A small text-conditioned image diffusion model, trained from scratch.
Model: 32-pixel images, text encoder width 256, text encoder layers 6, text encoder activation gelu, norm groupnorm, activation mish, widths [48, 48, 96, 192].
Training: adamw at rate 0.001, 23300 steps, batches of 128.
Data: trained on rendered made-up planets, 195000 training examples.
Rows from block 2 of the denoiser of a small text-conditioned image diffusion model, named by matrix and row number. Rows with one number belong to one channel. Each number is 128 + 24 x the weight over its row's rms, rounded and kept within 0 to 255. All counts start at 0. Numbers have three digits each.
Before each channel's rows are labels from the 100 images, of 14976 (inputs lightly noised), where the channel reaches its highest value: "strongest on" is what is common among them. Only what is clearly more common there than usual is listed. The data: rendered made-up planets. In brackets: how many of the 100, against the usual share in percent.
# convs0: first 3x3 conv (model.enc.2.0.convs.0.weight, 96x96x3x3, each kernel summed), inputs 0-95
# convs1: second 3x3 conv (model.enc.2.0.convs.1.weight, 96x96x3x3, transposed, each kernel summed), outputs 0-95

strongest on: lava world (66 vs 14.7); polar caps (55 vs 26.6)
convs0.65:185156094090063110102097125094108096125162131164157088133103096115110134160122104116157102100098164136149145143131139147112164143131126113111129137124150086161159123150136141149144116124147116137154126124148122135201126155133152089140090137129114166147119138126110106140091141128126117108
convs1.65:120105112156132055151139102158126092110143098104094155128151129116169106114150110091130143134140134148135116131117128083173135150126115115109166129111099192144110204139128127111107136148107135129131132118112126142083126111108132131119162115079178118135124124106144157127138084127128160129

strongest on: banded gas giant (80 vs 14.4)
convs0.67:172169161138144134180108118137128126121091101139115129123160108154131145109072116083153113130145126136146100154138123121136134131110126115119177127118088154132091159127103129137123136122125150112128139120151119145097139119018121081112121142138138153187117110118142148118129132110128152111
convs1.67:126068140142113125123130124166186107127148131152128117143132125125138132118143134121144122150111138116131106147171135123169106143145163133231111102115122097167145112123117102150109160129137105157124118140107129174118117155157138183154131135141145121151075133123105098122123132109129075133

strongest on: half lit (55 vs 24.8)
convs0.50:085172133147136165179102121103161147116131125140134132115145133130143120104154182123104120123101125128166084116127090091156121138112124102094159105107137165124131134158112119152128110132139157098138156103153166156096106100117146111130105170129083130113122131080101127182153095109149123112
convs1.50:170115128143124173140123130169122108111134143098133121140111154173119120152081127162145125140130109148119148156131146134103128116097177152159081120164163113084122109112177107113120113128131106163155096107116132121138158153102140140124167154158159118186109116117164143097161145136159127152

strongest on: glowing rim (87 vs 40.1)
convs0.15:114199144134129149182103119109106088132118133115116118115122135112118122159155135032124126171119139083149124170151146147156165098125146110127115135124108152137132124128122124105139119117134147130136141077108138122122143116126143155156108093179118150104100147137096128188118138130140120138
convs1.15:124071136172167152130133166179146151108095116134126131117151117088168151118130099175105108102136084153144133069103101116115084128141101123138147124140131156163124135143171151126116147131145102118100094132155140142123114142146102140114183129078111107136128131134133122133136101142089137152

strongest on: lava world (34 vs 14.7)
convs0.6:106079115120141096103092124136117137108150087105134132142175126106112139107098150144124123117084088152153137160146114151133152183099151121119152104136175151174113147127150111136099152130127125147128122113142102149136125127116122096140152167179148169118077113123075128134152127106108132170
convs1.6:153134143150116157186146146129089144160142123173125146130088144167151141109157071122134110125149126128141081124159143142148128097132125102164132161145121142130121155130172145125152149132166149125117175089136142114144142143154121160153122111104166148167188159140128151144112134171124122119

strongest on: desert world (64 vs 13.8); polar caps (63 vs 26.6); lava world (36 vs 14.7)
convs0.77:142111127168126147080106140124115150134167120168146117171144132119137113148161112102151113136152128091144136120133104112154123116111133098065116151130155135165185106166089107084136116117107121148119133091124167164133131190149131101127126137138138155093139131113109148111112102149144078106
convs1.77:125115100103127126171175111111092175146123144120115152114137128092116134177132153176091157119144124158136160144097085123119101152139133120138145119145133102106078172096155119187133121134094121113154156136142095087152156096146131106161102127120104100088130140111144127147110136118142145137

strongest on: rings (79 vs 33.7)
convs0.28:102114161117093129131111142125142121115092116115115131097144150129077087119090149117114136123109106078144137157119156103098124137160197124105143118132139122123101109124095143167171129164156149169160129122117159114135120113145152089164094123157173121117102151137130133155122098138157140175
convs1.28:154133109115112128148133110161092114123119157102087117142154137096137122139130046133101120166106120117104133140150136130128126113129154086129108110116076117115110133133169102128120137143112103094113099134086111164139190180141138142097153149132100108111148123124121131103105111100064115116

strongest on: rings (100 vs 33.7)
convs0.84:108137138131147098164152117129160116141155128139102119146139108139161142114099071128148138117154153136133120075159127153116098178138130114108104137134155138150138128157102127116152109118100131137152155121126150187147157148145137109148119159159137187165099128147106077121115150106060117137
convs1.84:139113121110113127084129135134116143135151111110117142151138137098156126138160077124168137113141106153138152099098131115134115106116130152158126147111137101135123190150083182139103095137116147133108173107138094086144084106135109115144125129065109134061134102094119132095115097140144129117

strongest on: rings (85 vs 33.7); crescent (57 vs 24.6)
convs0.88:098141131099148115131137117145120118149154156141161139169124124092114152138108119118168140059156105123190149136131123149076094160124120123117145167141173147169159166094115138059124133133076119150130134135136114151131135118115114145135138128086140115116158149121122151152141120155136104152
convs1.88:150113142122113119110141121126136150106128118114107147091147171158109144148133145112087143151106152144056077116123114173135169104096127124148117123113105126096147074122102151096159061127109120094126129159155124116136136136141120094124128158157105140071106120129171128150099122112126128119

strongest on: lava world (37 vs 14.7)
convs0.90:140129117149151099156114097118149106151134138122122120099141117112093140130152090141135105126162115121149134106145135114135135175093132092080132170145140177152182147122085164070151151128137126139148123100136113136159154120154136118150165141148120158077155137156104112097148160160131102157
convs1.90:161114136110087139146150146106109100149131139125116139150143147131122153104121104074117138166121127132083136093110115132133104113102145157187127115166121092102115101142123112116135139118103178135116181130126178118112098109111143142122076145097136068139084121144154125136103107128082143118

strongest on: lava world (34 vs 14.7)
convs0.63:132127136130150099099111113148080095139100127114083137137186180146085131148156130158121180153116146144128147135114105114115100104125166122111122075158077109097110120075140084144149133186131124151136136132113126104119150134123158141126088110120117116107128165142122127127107144137125126161
convs1.63:098147078132126133115129114120126152141129132130191126111053047127138132121128166086161098102128155111142123107108120152143135134126110126121101146119138118145137102137120141114095156056130136138079124164155135134117116092108099120140122142151135136155138094134149098120153152125140098117

strongest on: crescent (70 vs 24.6)
convs0.17:081141147125115105170142152116145124096150115128110119127135166104134105096079110085125157139100111131150133127145175128100139170162170101102156100084127154175119150170107116145121132157142147164149136126150146151177121137131129127166104128163140155144098138108106096127112113131092150118
convs1.17:168135096182106110135098118132133111120046146138140134138111162126132120149160081137128128110132113090139112140153120157157121141130112145149138172137150140136062140142146113104158131136083122122149153149103131164112125151146120136129155131065143141123180119108101153107109109136152106143

strongest on: rings (92 vs 33.7)
convs0.46:122106109140164137154104105115144136130101152102137156106134114110132133102129151124141128112105171142135130085143080101174112170130130125102126168096132156107120117145105131146128138104091144135145170091105138171109119165121122082156143151129128146108095104133141186184175126156110157121
convs1.46:093157119091117133142168159153102148133136137147158099167138127157145086128140129138127151142163101109124172130156153184081149157122114122156120110106146101116150108093089149120121118119137143115083106109163133118169142078147109131138105115136136113152142127134119067074121137135154111120

strongest on: half lit (78 vs 24.8); banded gas giant (40 vs 14.4)
convs0.13:118151155129149149170127105136201145110130142116123131127156129161141132113123084118133134116117150145167054103140119121142143137143126161107166139080114164130130141147103143115101082141121128117119145128180137149167081095110130136157123083134115153128094123124113134171145143106097106108
convs1.13:089095118162111148100094150164135103133120120136143130129123137128134129153094102144170131145060124152100139131138150112129123135137132174142091146100169106138158106155159105144122191150107130146182139101111139129111153168156133129143120131118166105135119105091122088080139089126136124132

strongest on: half lit (80 vs 24.8)
convs0.14:128133144149139132099142157164122129149178129112149141150118095096124155089126103125111129108112136131131131119161163137127145131106111112126066088125125147172162159125135111135127103120122091162135112158159110124176163113174123120141157147068108140113153140154141056132115142120101093134
convs1.14:120148114116102091124096104087084082112098131140110124137113132132134120156138073142125132133125131118160122126112091082124105120134156127057130145115136142116078128155153099139124160165084161080155091128106143089125103175126151106136141119093102131143139126103127128117115089108122105121

strongest on: glowing rim (94 vs 40.1)
convs0.76:136080123142130161141125131117135126123119121161126150104119145086115105113126144117125108139103137111108111093123083118135136163115163134095174146134175073102180097154104132146123150157131121109157169064111129159121140153099151131096115134148119152116129088095105171117135103156155152139
convs1.76:130131109127147125162113109143151132157158129108113132134148105150142115118147130160166128128187128134140123123167095127091130092138140144199126151132128181142167180115156142112143137137153125161127124144121084130169105131177116098130120131132154118192109153143156109143136129145106106079

strongest on: rings (79 vs 33.7); crescent (60 vs 24.6)
convs0.3:117075115108101095117087075087103074142113123158138127180120137091106130147159110144133145112140154157181115156133118130123071172132138141121156146175161152140114145122125167097155129128110147104148153117108151162108149143106134138128105113135147158109111145119142167132133134145128117130
convs1.3:136161148120159112097148171135098174108170138124132150108137150144173141126139144097166125145155105136127144132118130142149185075147106163109139139139128136114137119116128149096146142112081147151141155123128100071182090082159160128115138154139119102112135107136124112121133135131183144125

strongest on: rings (90 vs 33.7)
convs0.2:140115120170119116138120127122103144152146104135120104120132105115127153113130131155089107162103128154094161101133156135153150157153106089090072111181131111143136138154103102164130161117127118134141116156135145142174162109174145083107138144105118152167116148113129124058117105140111094110
convs1.2:108152145134158128104088082109148094089145145121133133124127125115101136138157122134125147123181147113145074139122075115116130093118142162101135160130165179113100106158138114109146110127114139110159164090138097123136089107071117097138098126153142124108173127101131146170116125118130159139

strongest on: crescent (59 vs 24.6)
convs0.0:118096124120130094156105133125149118133098114094099129110164127137154128133092114092115139117151151163147145113102105111113103111130135112131123155145169179165122164155173167176116141143116111119169123110170114138088152146123115099154090159142150148177085122109088119151138165125118134110
convs1.0:130137133112086140139175135074109115126171118148141131157087137113152137100144129117132149145104119072145113134142138136153152162135163166135110117124136151147152152181098135131135145120143184109129185113118148164172157127152149155096156104130145169151156110161143101100119119131128114121

strongest on: glowing rim (100 vs 40.1); half lit (52 vs 24.8); lava world (34 vs 14.7)
convs0.34:184149138091161065114132118130132109121104141117122126182108124147138113136108125090187133137108085136126134134147153136128140132097118100121086136145143118165138082159125132124126082122130139146105160142140123101161168123132147126173138154154098166152096116088125095097124116127122156097
convs1.34:130109157104101134183122146121159144133141099109102127073162139140098124108157120147110157111126169111150155129116083092139098131179127140143170124134099135126127127077095135128150148147109152097148109133095126153082092110105142148131176107118130083117142151154088147135122106142147140108

strongest on: half lit (50 vs 24.8)
convs0.36:083114099111126134159148147134172109154145131127134150138137124138122123124187125130103137152139110110140123108175099126074110145173158117085141133129142113168136130142084117095130151155096130119138158110093186140115143182148135139091109139158148114090086126126135128140165110126127088151
convs1.36:135121129148146120154130139153123166120126126122134098146122127152127158140086142147136122130082114138115142149117164164141177172114115114123097133112127106085125099104072129135086105109188126137133134123132104100153108107110110123121098119065111144063143132097107139133076156091107121118

strongest on: rings (63 vs 33.7)
convs0.30:077097146147156128157153167123145128108132117131144170112171157121098147107090149132108133131113124115122146143140131149119119177107162030108154137140167129156142105148111176136107116112128134109141141102143147189102141122111126127134154152161141093113108108121127125090143137135133120121
convs1.30:146156130118117158121087111130104132122114140137090097129149137135139108112114087114052122134120143165128146095154122156124125070139133130189147149155126161152139180137205098132183121160108137108142114111117142131156108166144126126131116119129128106133132161114088125145135123108135117129

strongest on: glowing rim (100 vs 40.1); half lit (63 vs 24.8)
convs0.32:188167154118154077130143111125148098118110136084134127179132174166123138100135116124126192158090097147114122131122159126121148107065138135142118137118140170120116096155080139092123118138117129114096122132172143134120127129104122124155145149140122140148084113141126122097129114140082122116
convs1.32:118095125111116117158112149137177147126167122161118155109141113083104140105122135151094139097149161112133150132101097087138126137159120095142130122123112126136105149054088161145168177151152144122147157159107058135131173108136138120125140093133128143146148124164131117132114153149141138123

strongest on: half lit (80 vs 24.8); cloud-covered world (35 vs 14.5)
convs0.1:120123161090148166137177137123167133116114132124124148115136135157180139158106125058125124094141137112167151117133102158099106111136134156151149157089155122129156096140162135075121103120067171130161158113139122138085127095100126169134137132139129132113114125117116118137147107112117158142
convs1.1:122119128154144107152080090152122147115151112115126075127123137120133165139143137162156116139144149124151081140144114100142148139131129069124131129134136141152119125128068095136132141130178101122122119150136119121183127164154162105143121158096159182155156145109112138179168122139089124111

strongest on: glowing rim (83 vs 40.1)
convs0.7:160099117159105144149092125132162151118146178155127123155107147149145157118135113149161110103162102112102113123102070107182133122109100132138118170113134179193115125151143122073127126151089139144115105141151112097115104156120117116123136144106125114111144127122112151095152168146154112128
convs1.7:138136138121148149148173143095093107151122101115109104116135144174112143136087092116121148141087135126165155131145151137128098157104127141131108095132141079137170169131106146169137138110120145147118163133122166133159131123129135128150127144124155205170103159146133172157124129149090136161

strongest on: glowing rim (81 vs 40.1); cracked ice world (33 vs 14.1)
convs0.51:129136145145156123144126122133152115119106144115077147147186135131116127119173080141125181111127100075165091179173133144144129111087127103140116126137106179157143129120087117094121117155143126155130106120122136114136138096140120142122060090150096162113109138139124118111111109133114123143
convs1.51:095128108084126164137138121101100147154129124138167147127112099140150108166157125138110100167172134135140178113100095113129135128117104141098127165142159140132160130136181151119120196095095129138103117158161143125088142146123117091140157167147142101142139114132131152131123166143176110125

strongest on: crescent (69 vs 24.6); ocean world (42 vs 14.4)
convs0.11:140148109109129153113110136143130146107112126118144121122087055135114131128152151151107071113119111082135122128089117122116148093131094142152130163131152161127104117117173162090096132111174117135139148127117138111088126126126103113150175153169131149133143130127134098092159179102134159170
convs1.11:124125135159111119132144143142109115156120141124119113129098140155121151092102098136137157157107141150149117100147157112178137137099160116131083075152110104134155174172127115168161162144117146115125122122148180138190130133096138100126109122094138163169112121091115159157113119138098137159